Weights of a small image classifier.
Model: 13.1M parameters, 48-pixel images, norm layernorm, activation gelu_tanh, num experts 8, patch size [2, 2].
Data: trained on simulated fluorescence microscopy of cells, 195000 training examples.
Rows from block 5 of a small image classifier, named by matrix and row number. Rows with one number within an expert belong to one neuron, the router's apart. Each number is 128 + 32 x the weight over its row's rms, rounded and kept within 0 to 255. All counts start at 0.
After each expert's rows are labels from the 100 images, of 14848, where the router gives the expert most weight on average: "place" is the part of the image that holds the peak; "responds to" is what is common among them. Only what is clearly more common there than usual is listed. The data: simulated fluorescence microscopy of cells. In brackets: how many of the 100.
# router: router (model.blocks.5.mlp.router.weight, 8x128, trained with AdamW), inputs 0-63
# up: expert up (model.blocks.5.mlp.up, 8x64x128), inputs 0-63
# down: expert down (model.blocks.5.mlp.down, 8x128x64, transposed), outputs 0-63

# expert 2
router.2 [140 107  85 108 164  49 123 112 144 168  99 132 136 136 146 155 150  96 101 160 107 116 172  65 118 135 122 118 172 154  95 137 134 111 111  55 130 175  46 114 115 153 166 149 127 110 150 116 170 110 113  91 150 174 161 111 139  81 151 152 141 147 170 142]
up.0 [144 119 114 141 106 108 103 181  74 143 147  56 181  54  92 145 190 157 131 101 158  98 130  89 143 139 156 133  82 139  91 116 106 137 140 113 178 166 155 131 101 140  73 154 119 151 142  65 142 121  91 103 133 202 126 145 157 134 132  98 131 121 148 129]
down.0 [ 85  82 132 187  86 202 184  95 153 151 119 125 125 181 157 108  52 109 156  73  90 161 166  87  82 116 137 112 142 143 150 105 113 142 131 133  68 120 149 111 148 151 102  89 170  98 141 164 100 104 141 120 117 119 169 124  98 153 204 169 124 112 172 147]
up.1 [133 162 195 206 110 104 152 119 106  86 152 107 138  81  97 123 111 101 120 162 180 136 182 127 193  94 147 158 146  95 151  70 126 132 106 110 157 100 126 162 128 173 152  71 177  85 118 141 152 126  61 148 154 165 123 139 114 110  91 137 141 116  38 166]
down.1 [124 194 185 212 112 168 160 131 117 114 128 124 105  59 147 148 126  93 107  91 138  86  91 117 185 160 142 144 148 129 157 113  95 152 101 174 149 123 137 156 159 129 125 111 133 136 111 152 133 127  53 106 158 162 146 146 131 141  92 100  81 131  56 142]
up.2 [146  97 173 129 157 126 112 113 125 196 134 177 123 126 153 118  81  84 123 122 105 152 153  86 133 157 139 133  90 157 133  92 119 125 154 107 147  86  79 120 141 152 114 100  91 135 142 109 135 112 150 112 148 221 108 178 108 164  53 142 146 156 144 112]
down.2 [ 80 131 126 132  89 134 145 155 142 146  95  70  67 149 124 120 104 160 135 148 106 163  78  80 126 121 111  91 175 123 129 105 111 163 114 159  64 147 124 112 194 113  86 153 153 117 154 124 104 168 129  79 198 100 149 105 143 144 189 160 106 123 158  92]
up.3 [135 165 112 103 161 157  60 152 111 153 116 136  98 149 113  56 126 134 142 109  94 123  86 169 135 151 126 124  83 101 128 115 177  93 175  99 120  84  68 184 142 136 119 150 115 104 122 152 129 127 164 134 123 150  76 167  52 155 140  84  90 151  96 129]
down.3 [114 171 157 103 107  76 156 109 124 124 125 147 149 131 142 143 124  77 137 154 131  99 130 151  98  94 109 158 183 174 121 117 158  75  90 108 119 130 123 107 127 159 192 126 147 129 117 142 131  85 127 123 144  70 230  98 182  68  98 182 166  83 138 135]
up.4 [ 73 143  95  98  92 161  75 157 173 126 137  58 165 171 108 178 199 109 121 159  66 107 101 124 203 135 133 142 118 120 119 119  87 122  92 114 134  60 164 148 115 114  94  92 111 134 144  84 146 152 111 122  62  98 198 123 115 157 170 114  98 103 130  96]
down.4 [111 147 170 163  85  96 101 129  87  82 112 106 130  70 140 125  31 119 149 112 124 191 118 163  73  88  91 132  86 140 103 112 133 114 174 104  81 122  75 101 146 122 162 135  73  94  99 159 127 122 123 147 136 119  93 151 128  71  84 166 175 121 112 140]
up.5 [106 162  97 109 126 154 107 114 131 154  81 171 180 148 102 104 128 203 158 127 121 126 112 173 144 114 146  96 135 112 120  74 133 117 110  64  72 127 204 176 139  85 181 125 134 102 172  93 101 141 167 116 137  89 139 112 121 196 141 126 168 102 131 146]
down.5 [132 166 190 193 137 159 130 137 134 116  99  69 124 120 112  99 115 200 118 111 117 107 112 204 215  91 153 136  82  89 147  76 127 156 104 133  78  87 180 167 144 107 144 111 133  95 156 151 132 127 151 141 133  77 102 122  90 207 114 109 155  96 100 128]
place: top right (46)
responds to: few cells (100); cells: one or two (100); yellow stain (67)

# expert 6
router.6 [122 126 125 141 156 148  90 161 128 171 113 162 171 136 100 114 165 121 113 123 110 115 102 132  95 127 123  92 130 126  76 178 148 171 158  91  55 123 122 124 185 146 157 163  94 187 109 108 141 128 104 122  66 116 111 127 120 122 135  77 129 145 103 151]
up.0 [110  69 105 155 148 149 152  82 102 167 168 147 126 123 178  63 126 114 100 105 141 130 137 156  90 142 108 108  87 105 165  94  99 157 133 188 167 153 112 124 171 136 129 120  72 147 150  99  57 164 130 155 116 139 126 116  83 149 194 130 129 158 124  99]
down.0 [108 182 188 127 131  93 197 136 111 136 138  98 114 135 101 121 138 102 145 130 208 111 133 173 124 123 107 102  88 169 109 162  82 117 144 146 147 129  73  75 130 119 148 116 208 148 160 132  90 153 119 114  99 116 105 155 129 100  99 144 106 113 159 108]
up.1 [137 141 136  48 164 132 159 186 148 108 137 135 174 154 152 206 109 185 117 135 168 134  45 173 107  94 137 128 101 104 171 130 178 112 121 124  87 160 143 168 111 148 122 177 124 108 127  93 161 152 124  89 159  75 153 123 133 133 167  93 183 136 164 142]
down.1 [121  51  98 140 124 121 140 116 122 175 135  99 143 121 136 132  94  98  96  80 125 107 123 145 208 145  99  98 120  91 149 138 103 155 148 128 153 104 142 175 107 155 132 129 157 129 158 108  78 126 144 140 159 110 138 113  68 200 114 167 105  90  85 171]
up.2 [120 134  85  91  87  69 136  88  90 147 128 175 169 159 158 118 143 165 147  83 140 153  88 114  81 149 135 111 159 143 115  74 159 121 171  64 123 137 203  92  95 137 169 166 118 128 159 178 139 153 110 177 174  61 122 106 139 126  96 142 121  99 145 174]
down.2 [106 176 187 171 106 119 138 101 116 144 114 154 124 106 108 135  59 126 141 115 149 124 204 124 130  90 102  88 169 120 120 148 133  69 170 129 140  98 181  73 138  86 133 113 132 163 111 145  52 150 159 123 105 139 116 108 136 129 112 181 158  88 132  81]
up.3 [133  63  63 120 156 114 140 109 164 111 117 110 176 158  89 114 106 183 124 158 119 140 129 159 130 136 143 110 153 150  79 101 108 180  96 122 110 125 190 170 113  94 149 142  97 111 155 151 161 154 113 136 148 102 111 104 110 135 219 146 101 110 122 130]
down.3 [150 145 188 155 133 154 155 143 109 199 129  66  62 108 152 105 150  79 129  77 133 111 115 158 191 127 142 140 132  95 180 123  85 105 161  93 130 109  95  84 170 129 105 155 181 101 130 126 143 122 152  76  75 107 124 131 164 106  47 127 118 112  83 122]
up.4 [117 152 154 164  68 167 109  81 100 126 142 138 126 107  47 114 135 120 164 132 166 106 135  78 123 151 114 127 130 155 133 122 119 100 148 153 154 139 159  69 148 110  89  52 140 181 128 147  75 141 170 147 191 162 127 116 152 169  68 106 159 132 154 142]
down.4 [169 177 142 218  68 145  90 130  92  61 150 142 147 109  67 149  92 180 118 129 137 125 145 155 143  90 115 145  52 100 102 157 145 148 168 162 128 121 154 141 130 119 109  75 129 155  81 129  59 102 145 141 106 183  54 129 106 148 108  78 102 111 147 127]
up.5 [161  93 204 156 153 100 160  85 136 178 131 137  88 115 138  74  64  98  97 169 116 163 158 173 157  76 131 121  53  79 144 111 130 140 176 158 136  64 113 121 130 130 169 107 146 120 120 100 143 119 121 144 185 152 119 168  82  99  90 123 171 174 107 111]
down.5 [104 187  60 135 100 112  97  92  72 161 106 156 149 168 130 107 165 119 171 102 130 149 179  86  38 129 118 126 208 134 123 118 133  73 133  95 140 187 136 115 143  92 100 110 166 148 159 121 121 163 130 184 140 129 115 122 142 128 127 164 122 131 122 196]
place: top left (89)
responds to: magenta stain (100); few cells (99); cells: one or two (99)

# expert 3
router.3 [111 100 127 107  79 101 138 123 118 102 125 130 201 105 134 185 114 132 132 153 123 128  83  95 119  98 148  95  97 126 155 168 153 140  85 178 146 183 154 176 151 136 142 113 146 126 142  76 136 157  81 144  79 129 114 147  89  69 135  83  75 111 106 127]
up.0 [100 140  83 168  73 171 144 191 133 108  80 112 126  80 146 127 145 142 165  88 124  64  58 155 153 142 175 128 174 106 162  98  97 144  86 157  97 111 160  91 117 107 106 150 132 113 123 171 128 163  76 133 175  50 158 148 183 125 173 118 123 103  86 130]
down.0 [171 133 160 118 174  85 122  88 113 185 137 186 143 134  66 132 115 113 113 176 132 202 233  84 138  93 122 104  81 119 125  96 162  90 186  74 145 146 103 174  96 165 139 152 153 147 138 111 137 116 118 163 141 176  59 134  74  84 113 176 116 147  94 147]
up.1 [115 142 145 122 159 110 107 121 160 134 127 112 138  85 136 106  52  86  85 113 113  82 186 130 133 122 148 137  86 128 135 100 147 151 151  97 171 133  67 125 145 136 106 139 149 127 142 112 137 115 133 107  56 220  70 184 115 138  95 118  90 180 117 152]
down.1 [ 93 191  58  89 125 128 149 104  89 142 120  79 113 175 128 152 225 130 144 101 118 125 119 143 191 152 191 130 201 115 101 140  88 126  71 106 109  93 167 128 111 104 154  89 177 125 155 137 153 133 143 133 172 115 163  71 142 193 125 141 205  49 136 131]
up.2 [113  65  62  84 154  89 125 111 162  80 140 140 124 113 167 163 147  64 111 168 152 153 101  66 100 151 162 112 198 141 137 159 129 118 128 127 104 186 143 102 132 163 131 120  69 149 124 111 154 125 106  99 142 123 171 136 130  85 153 134 123 106 101 117]
down.2 [128 144 218 141 123 151 128 162 132 117 128 106  96  96 154 126 157 187 114 116 127  95 103 152 188  81  84 164  46 102 133  96  88 187 111 154 112 138 124 184 182 141 128 168 109  90 136 114 122 112 107 139 167  99 128 135  86 179 135  99 188 148 115 125]
up.3 [108 188 134 209  69 164 177 138 117  89  84 143 124  70 149 103 101 147 179  99 161 109 101 161 144 121 171 148 168 120 148 106 130 148  72 152 153 135 152 102  98 120 104  93 186 149 101 136 106 156  98 122 142 123 150 160 152 130 130 111 110  76  62 140]
down.3 [125  84 112 105 170  86 104 143 116 149 156 175 162 149  84  88 167  97 144 163 158 164 185 130 123 147 145 106 129  97 130 100 154  81 184  51 150  79 103 124  61 156 173 139 144 178 118 143 170 102 142 168 158 148  81 140  77 114 138 195 192 160  98 146]
up.4 [149 124 146 129 154 115 106 126 172 114 130 124 117 138 118 106 119 114  97 134 144  88 159 134 195 117 139 144  91  86 159 131 182 110 141 133 155 157  58 169 119 145 132 138 174 135 107 120 147  99  67 116  95 246  98 181  95 144  50  88  98 157  72 138]
down.4 [122 158  77 133 129  84 150 143 113 126 102 109 154 132 140 106 150 125 173 125 121 175  87 165 165 113 154 109 238 106 122  86 135 129  79  58 105  96 145 103 108 121 137 132 147 109 139 140 150 119 149 154 198  81 162 110 158 152 123 156 210  73 102 140]
up.5 [112 124  39 112 120 106 115 118 101 122 153 120 152 204 127  96 129  89 123 121 184 178  87 216 132 126 130 134 138 102 142 165 151 103  72  63 150  86 153 153  92 140 138 132 173 148 114 111 129 107 149 188  79 134 112 135  65 147 167 140 168 105 134  83]
down.5 [ 66 118 185 183 134 117 187 144 123 147 163 115  78  92 159  96  85  99  89 137 152 105 141 170 128 120 150 138 176 113 160 135  86 178 141 180  94  56 126 125 104 130 135 100 157 120 129 142 112 162 150 137  77 101 137 116 162 145 118  89 125  97  69 113]
place: top left (100)
responds to: cyan stain (100); long thin cells (32)

# expert 5
router.5 [111 102 101 191 153 159 111 102  63 132 146 116 114 114 115  56 119  56 136  85 158 159 198 124  94 119 136 125 100 116 153 137 102 142 186 135 145 159  91 101 135  92 159  60  92  59 135 137 104 164 174 142 152 113 111 190 107 157 154 137 138 139 170 137]
up.0 [121 162  79 113 134 127 164 185 101 118 118 173 192  98 119  83 113 183 190 127 135 133 130 123  99 112 104 136 163 123  94 146 135  64 132 117  79 159 191 166  99  78 132 137 117 163 103 125 129 131 138 131 110 126 102 113 150 172 172 102 134 128 145 110]
down.0 [125 159  87  98  83 173 155 151 132 145  87  74 117 119 102 156 192 206 137 153  95  47  92 160 136 137 123  58 123 131 121  84 139 112 126 119 118 182 174 106 115 120 121 105 153 110 171 108 119 113 145  40 115 163 161  95 133 175 155  70 131 102 140 151]
up.1 [ 86 150  69 106 152  73 113 169 115 109 173 158 133 110 139 165 156  85 168 123 136 162 103 159 125 127 141 107 143 174  72 125 122 127 120 151 139 135 135 114  81 116 133 154 156 190 112 174 136 127  83 168 159 163 117 145 145 120 166 190 145 153  78  89]
down.1 [134 109 162 101 134 166 143 108 105 117 153 103  96  95 107 168  95 107  97 163 133 131 105 111 156 117 113 138  65 132  70 146 155 138 149 196 119 151 135 123 169 157  70 129 138 114 120 124 102 118 116  68 132 107 125 129 119 136 194 131  56 157 143 118]
up.2 [124 177  84 139 127  70 116 105 121 187  64 156 180  82 127 151 159 164 184 103 108 111 134  85 106 124 117 142 164 151 139 124 109 128 113  88 142 182 139 181 109 112 126 152 128 131 113 119 154 116 156 100 188  90 188 138 179  94 150 139 137 115 147 153]
down.2 [117 107 108  86 102 202  86 181 109 120 120  81 130 136 112 117 198 200 134 117  79  67  99 174 155 145 136 145  94 116  93 111  80  94 109 175  64 161 185 135 114 109 155 160 110  74 149 159 115 176 174 161 113 134 125 117 140 191 190 115  86 137 107 157]
up.3 [109 126  35  87 132 108 140 130 145 133 120 163 166 103 177 136 100 132 178 127 135 181 124  80  46 141 106 102 168 160  63 124 128  91 113 114 119 157 171 118 113 125 176 161 128 152 127 105 129 103 158 102 114  77 173 102 152 121 156 164 116 109 159 163]
down.3 [ 94 156 139 185 145 183 157 141 150 115 103  55  69  88 123 139 186 160 112 129  89  87 110 180 198 110 138 136 147  80 140 115  80 127  71 180  73 119 121 129 117  88 141 116 165 101 151 134 124 188 116 105 138 138 172 144 148 193 182 116 103 130  93 130]
up.4 [100 185 138 133 141 109 147 114 124 126  93  87 126 106 130 145 164 128 153 140 101 145 128 114 152 132  61 129 146 152 188  92 129  86  92 110  93 184 129 148 133 122 118  95 151  72 136  74  97 188  93 124 167 115 178  96 195  93 109 111 128 137  94 146]
down.4 [125 128  49 104  70 158 101 172 121 132 112 151 174 125 136 191 155 192 161 160 107  92  68  93  99 121  95 115 139 170  90 137 146  72 105 130  83 155 184 126 133 110 141 112 151 132 103  98 117 166 191  98 133 109 162  84 194 157 122  89 111 101 145 165]
up.5 [114  89 113 109 133  74 171  89 156 110 145 159 131 113 126 100 126 101  74 162 150  97 177 100 113 146 167 108 189 109 133  99 108 170 162 126 158 164 135 139 111 134 149 107  69 115 163 141 138 144  79 132 120 160 103 162 103  56 155 157 113 120  86 139]
down.5 [ 90 140 167 101 134 145 123  90  97 174 128 111  79 163 136 146  99 106 132 107  72 134 144 131 109 136 135 105  60 140 175 159 138 139 144 132 116 137 108 108 158  74 121  98 120 102 129  85  80 113 195 106 117  70 126 151 130 165 137 106 124 154 207 111]
place: top left (70); bottom left (30)
responds to: red stain (100); crowded (73); cells: ten or more (73); out of focus (70)

# expert 1
router.1 [107 150 140 139  86 138 157 149 180 105  90 113 168  87  91 189  93 131  99  83  74 128 142 167 149  98 100 160 118 113  91 149 180 136 144 172  94 153 147 128  99 118  84 137 128  90  75 150 175  98  96 150  76 166 103 141 171 157  66 100 105 105 115 133]
up.0 [123  85 101  81 154  88 122 115 123 159 156 137 150 136  89 164 152  60 103 178 161 127 189  57 112 107 104 148 135 140  79 146 132 105 140 112 155 151 104 103 126 190 121 109 143 146 140  80 135 102 144  97 104 202 124 114 112  92  96 176 154 129 154 126]
down.0 [164 154 192 139 103 117 132 161 103 157  96  54  88 100  97 163 169 164  79 100 117 105 142 162 213  90 116 160  73 115 140  93 122 124 107 113 121 138 138 117 180 120 135 121 153 102 151 108 109 108 174  99  91 102 109 140 113 160  82  76 138 113 130 130]
up.1 [113 106 154 163 118 142 156  35 152 159 136 136  44 140 161 116  31  54 124  83 114 132 151  90  79 201 155 114 131 118 150 123 112 153 182 156 147 177  81  93 142 120 126 119 138 110 135 168 100 130 149 139 144 161 113 168 132 110 130 143 126 120 142 121]
down.1 [184 124  76 146 106 140  80 160 130  96 163 126 190 140  88 121 171 174 162 173 137 110  87 175 178 112 119 119 162 111  83  89 148 117 136 134 106  55 169 164 123 184 143 155 132 158 140 152 146 152 100 143 163  98 148 125 107 139 141 110 184 109 105 193]
up.2 [136 101  74 155  95 124 134 138 109 103 118 106 165 112 125  81 125 227 137 186 169 138 155  93 145 139 121 111 177 158 130 129 149  79 135  90 132  84 179 133 104 171  93 124 129 128 129 133 151 158 172 114 119 137 152 109 177  88  96  72 118  86 100 142]
down.2 [114 133 169 101 199 116 130 125 143 167 124 140 104 171 157 174 104  90 104 125  84 126 116 141 114 102  87 118  37 132 158 154 111 163 110 155 130 168  89 124 165 123 153 119 160 119 136  92 144 119 116 148 165 152 152 115  90 136 177 160 134 189 177  97]
up.3 [129 100  58  95 121 126 123 140  94  93 135 125 171 102 113 107 130 136 143 151 178 157 160  76 131 152 160 115 203 141  91 163 149  68 134 127 144 145 146 116 112 187 135 130 145 152 111  91 139  99 149 123  81 208 158 132 162  94  37 103 115 103 117 153]
down.3 [150 126 212 138 181 108 144 123 135 159 113 101  84 165 146 189 115 138  97 123  96  96 112 165 192  65  57 151  61 104 180 140 132 197 118 117 106  99  96 105 182 127 119 101 149 115 170  82  89 134 126 123 141  99 149 115  95 145 186 130 174 172 163  92]
up.4 [141  74  47  85 148 131 105 136 112 129 171 125 165 157 125 133 182 132 100 197 146 121 129  34  81 137  97 106 137 147  65 206 113  71 132 142 148 147 100 111 146 127 117 128  91 148 155 119 101 169 165 106  66 162 125  96 120  91 128 111 102 156 150 141]
down.4 [138 200 198 171 144 128 147 120 155 161  88 134 137 155 117 141 107 123 156 151  81 119 148 172 207  44 182 115 136  90 158  62 139 155 141 132 112  98 117 143 143  82 151  85 196  97 129 101 164 133 100 144 161 167 122 147 111 162  99 110 101  98  60 147]
up.5 [156 149  85 132 141 119 140 165  84  97 135 128 174  77  79 101 183 196 131 188 175 158 144 126 133  97 138 110 142 130 130  94 170  85 123  87 132 112 144 162 112 147  95 151 169 156  91 155 150 119 144 102 133 165 139 147 182 115  46 114 136 105  88 162]
down.5 [113 119 203 135 134 107 129 147 187 178 112 121 101 169 168 153  89  95  82  72  71  87 108 162 133 111  85 138  75 145 144 177 102 174 135 121  96 167 106  86 172 118 162 111 100 108 166  98 132 125 167 115 149  92 123 122 113 118 199  99 115 163 163  53]
place: bottom right (99)
responds to: green stain (100); bright spots (31)

# expert 4
router.4 [142 173 134 153 101 153 142 176 129 111  77  86  99  58 127 102 110 118 137 140 122 118  77 143 126 142  91 121 174 106 126  70  94 170 121 120 130 124  93  84 116  97  82 190 177 142  91 181 192 148  80  94 151 126 162 139 219 113 136 124 120 102 119 133]
up.0 [155 101 113  80 222 121  97 111 147 204 115 128 111 146 145 100 162 133  84 141  59 110 123 142 147 112 172 100 122 117 108 112 121 165 101  78 104  77 107 130 102 155 158 208 122 128 155 133 212 111 134 152 109 119 155 125  65 168 198 138 141 182 112 138]
down.0 [206 117  43 135  66 121 126 122 110  90 141 118 183  88 121 108 120 145  66 137 163  94 175 132 128 153 134 137 129 153 119 152  85  71 155 124 127 123 131 128 105  98 168 133 141 137 194  89 100 156 142 133 160 174 130 127 154 155 121 126 108 120 168 114]
up.1 [ 97 139 188 167 163 102 130 149 130  85 167  37 127  99  96 127 134  78 108 147 155  95 160 145 164  95 159 175 132 118 112 105 146 133  82  86 120  69  77 141 103 191 123 124 119 113 105 125 159 115 113 141 123 153 142 114 106 132 121 127 157 117  71 121]
down.1 [111 137 110 136 107  99 127  96 109 132 109 201 174 148 138 145 145 175 146 187 130 151 154 112  73  93 129  86 206 117 134  70 126 126 134  89 108 150 178 172 137 115 161 102  87 103 154  99 122 156 115 162 147 121 110 105 156  97 143 140 131  79 131 163]
up.2 [161 107 140 171 115 142 127 140 127  87  83 117 163 167 129  61 120 231 143  98 104 123 149 179 192 122 150 142 115  76 144 108 129 145 109 163  98  67 200 121 117  82 138 187 137 120 139 189 154 118 101 158 143  63 143 127 141 133 159 122 139 120 135 124]
down.2 [157 142 122 111 113 108 163 101 105 191 212 186 125  85 120 166 111  91 114 173 127 173 159  51  88 151  63  85 197 178  83 174 122 127 104 105 134 189 109  54 108 139 105 121 122 167 121 125 154  89 110 101 100 183  80 149 156  88  77 143 122  85 128 160]
up.3 [141 152 122 136 113 142 137  86  87 125 149 169 139 106 102 128  86 171 114 118 110 116 135 161  97 156 204 140 142 111 116 128 131 157 216 169 171 157 123 125 120  89 128 132 107 134 117 122  95 135  70 155  93 100  60 136 131  62 144 103 105 139 116 155]
down.3 [112 135 102 115 124 132 113 166 113  84 143  81 126  89  96 166 171 131 100 141 145  84 102 121 153 102  94 162 208 129  90 159 112  93  88  91 134 116 114  87 132 166 124 125 141 146 172 179 158 167 144 144 147 133 125 103 123 160 157 102 189 101 157 146]
up.4 [164 151 149 104 166 159 121 169 123 126 122  89  90 157 150 120 230 164  99 117  97  85  75 142 165  92 132 147 100 102 148 103 162  96  70 131 120  64 117 155 128 146  97 194 141  97 143 112 142 144 100 122  86 105 141 129 140 142 174 130 116 144  81 120]
down.4 [106 184  95 141  81 131 139 101  59 140 152 200 139 163 145 135  86 119 178 149 150 192 150 109 122 154 139  71 130 156 113 180 110 125 170 146 124 168 108 121 110  71 149  63 132 135 103 124 111 119 164 138 177 168 100 146 130 115 104 114 143 109 171 154]
up.5 [116 118  90 136 149 135  96  77 155 138 106 119 114  98 148 150 183 155 127 121  61 121 212  87 135 103 126  93  79 144 166  43 141 159 130 108 108  76 142 138 129 177 138 161 144 120 140 129 138 117 144 163 115 149 132  88 159 160 150 138 141 145 104 142]
down.5 [118  92 142 148  88 125 164 147 107  80 142 113 185 124  97  95 125 172 122  88 138 151 126 158 100 113 146 125  77 101  76 138  74 114 146  99 161 208 122 120 141  84  96 129 146 119 155 149 101 151 119  76 140 130 106 111 123  91 142 118  59 121 139 170]
place: bottom right (93)
responds to: yellow stain (100); crowded (64); cells: ten or more (64); ring around the nucleus (31)

# expert 7
router.7 [ 99 117 111 139 147 188 124 150  82 121 103 103 152 172  84 137 169 146 146 116  93 168 116 159 180  84 118 132 148 104 109  91  98 117  52 107  76  48 160 144  98 142 161 134 160  79 123 158 148 146 157 147 108  79 136 114 137 185 145 153 149 119 119 115]
up.0 [132 136 100  59 138 173 103 202 162 127 110 119 160 127 152  74 128 198 135  89  73  98 102 134 154 134 129 122  82 121 144 110 131 129  82 140 110  90 187 173 131 116 153 189  97 123  85 103 168 112 174 127  86 107 106 161  77 183 176 115 119 176 119 124]
down.0 [125  85 106  82 132 144 104 165 180  87 130 109 130 118  96 119 100  82 111  99 130 158 117 162 140 139 143 173 107 122 128 137 143  97 100 165 134 162  75 129 103 167 122 131 137 142 113 162 176  99 137 118 108 160 165 106  78 171 164 153 122 144 101  86]
up.1 [107  78 163 111 136 107 134 105 154 182 144 131 195 143 131 119  99 123 100 139  84 179 158 171 118 102 125 112  74  92 139  82 143 170 129 158 126 130  72 168 107 126 206  78  84 127 141  96 135  96  77 195 114 114 121 154  75 111 163 142 150 143 122  96]
down.1 [158 172 114 123 174 109 177  46 118 192  76 149 113  98 163  66 150  83  96 128 109 119 122 128 122 110 111 112 190  86 117 132 158  87  94 145 136 194  58 116 141  98 192 141 158  99 152 141 157 129  98 112 139 147 131 146 130  74 132 175  95 172 111 178]
up.2 [139 194 219 184 166 109 174 121 117 165  94 124  78 133 122 133 145  89 113 111  87 117 178 122 140 109  92 142 116 105 148 143 135 114 145  47 132  69  81  94 111 110 109  65 149  88 135  97 125 140 145 108 129 143 109 143 138  97  95 152 115 166  86 109]
down.2 [120 156 144 150 155 136 186 109 114 102 107 232 173 200 195 186 109 124  97 143 119 201 124  98  56 153 108 102 157 135 100 107 147 146 130 157 160 190 137 176 143 118 147 140 161 165 133 135 128 112 130 171 104 136 102 125 150 105 148 132 138 114 196 137]
up.3 [123  92   9  69 174  84 153 119 134 140 117 132 142 150 152 106 203 129 102 124 144 128 134 135  78 148 133  84 183 154 134 108 140  79 109 109 115 148 110 133 107 129 141 154  83 129 150 111 154 130 128 120 144 191 181 123 114 107 185 149 130 116 117 131]
down.3 [144 158 162 187  87 193 126 134 146  94 118  82 123 135 112  59  97 179 115  86 125  52 118 158 202 130 162 131 136  81 128 143  85 149 110 137 106 114 184 139 136  97 152 133 113 129 168 158  91 143 143  91  77 113 114 154 120 168 122 100 101 100 115 142]
up.4 [122 174 197 140 130 159 155 138 155 151  80 108  79 108 102 109 106  54 107  80 152 122 124 178 176 132 176 155 152 150 153 128  99 165 141 151 134  69 108  70  86 161  91 169 160 123  94 150 180  76  91 106 139 166 107 115 149 171  87 123 139 114  88 105]
down.4 [109  93  72 112 127  94  87  82 118 133 169 183 152 135 100 139 152  80 128 202 161 154  98  68  80 155 139 162 189 165 104 120 101  96 165  82 156 149 109 127 129 178 162 130 151 151 132  94 146 113 128 105 125 150 115 128 109 106  82 157 161 130  91 120]
up.5 [120 143  30  71 155 132 117 113  85 124 125 140 148 167 119 128 207 155 117 151 159 140 110 153  94 120 149 113 178 122 129 113 131 121 112  82 104 117 144 139 107 131 133 146  54 104 144 122 128 133 140 144 130  77 189 130 119 135 150 115 159  79 127 113]
down.5 [175 120 154 226 111 188 137 127 100  74 124  47 111 102 123  75 103 179 123  86 131 116 134 175 176 137 162 120  93  86 141 122 125 102 139 168 136  88 153 127 123 100 112 105 154 128 136 165  87 142 111 128 120 114 111 135 113 164  90  96 101  85 129 139]
place: top centre (60); top left (38)
responds to: magenta stain (100)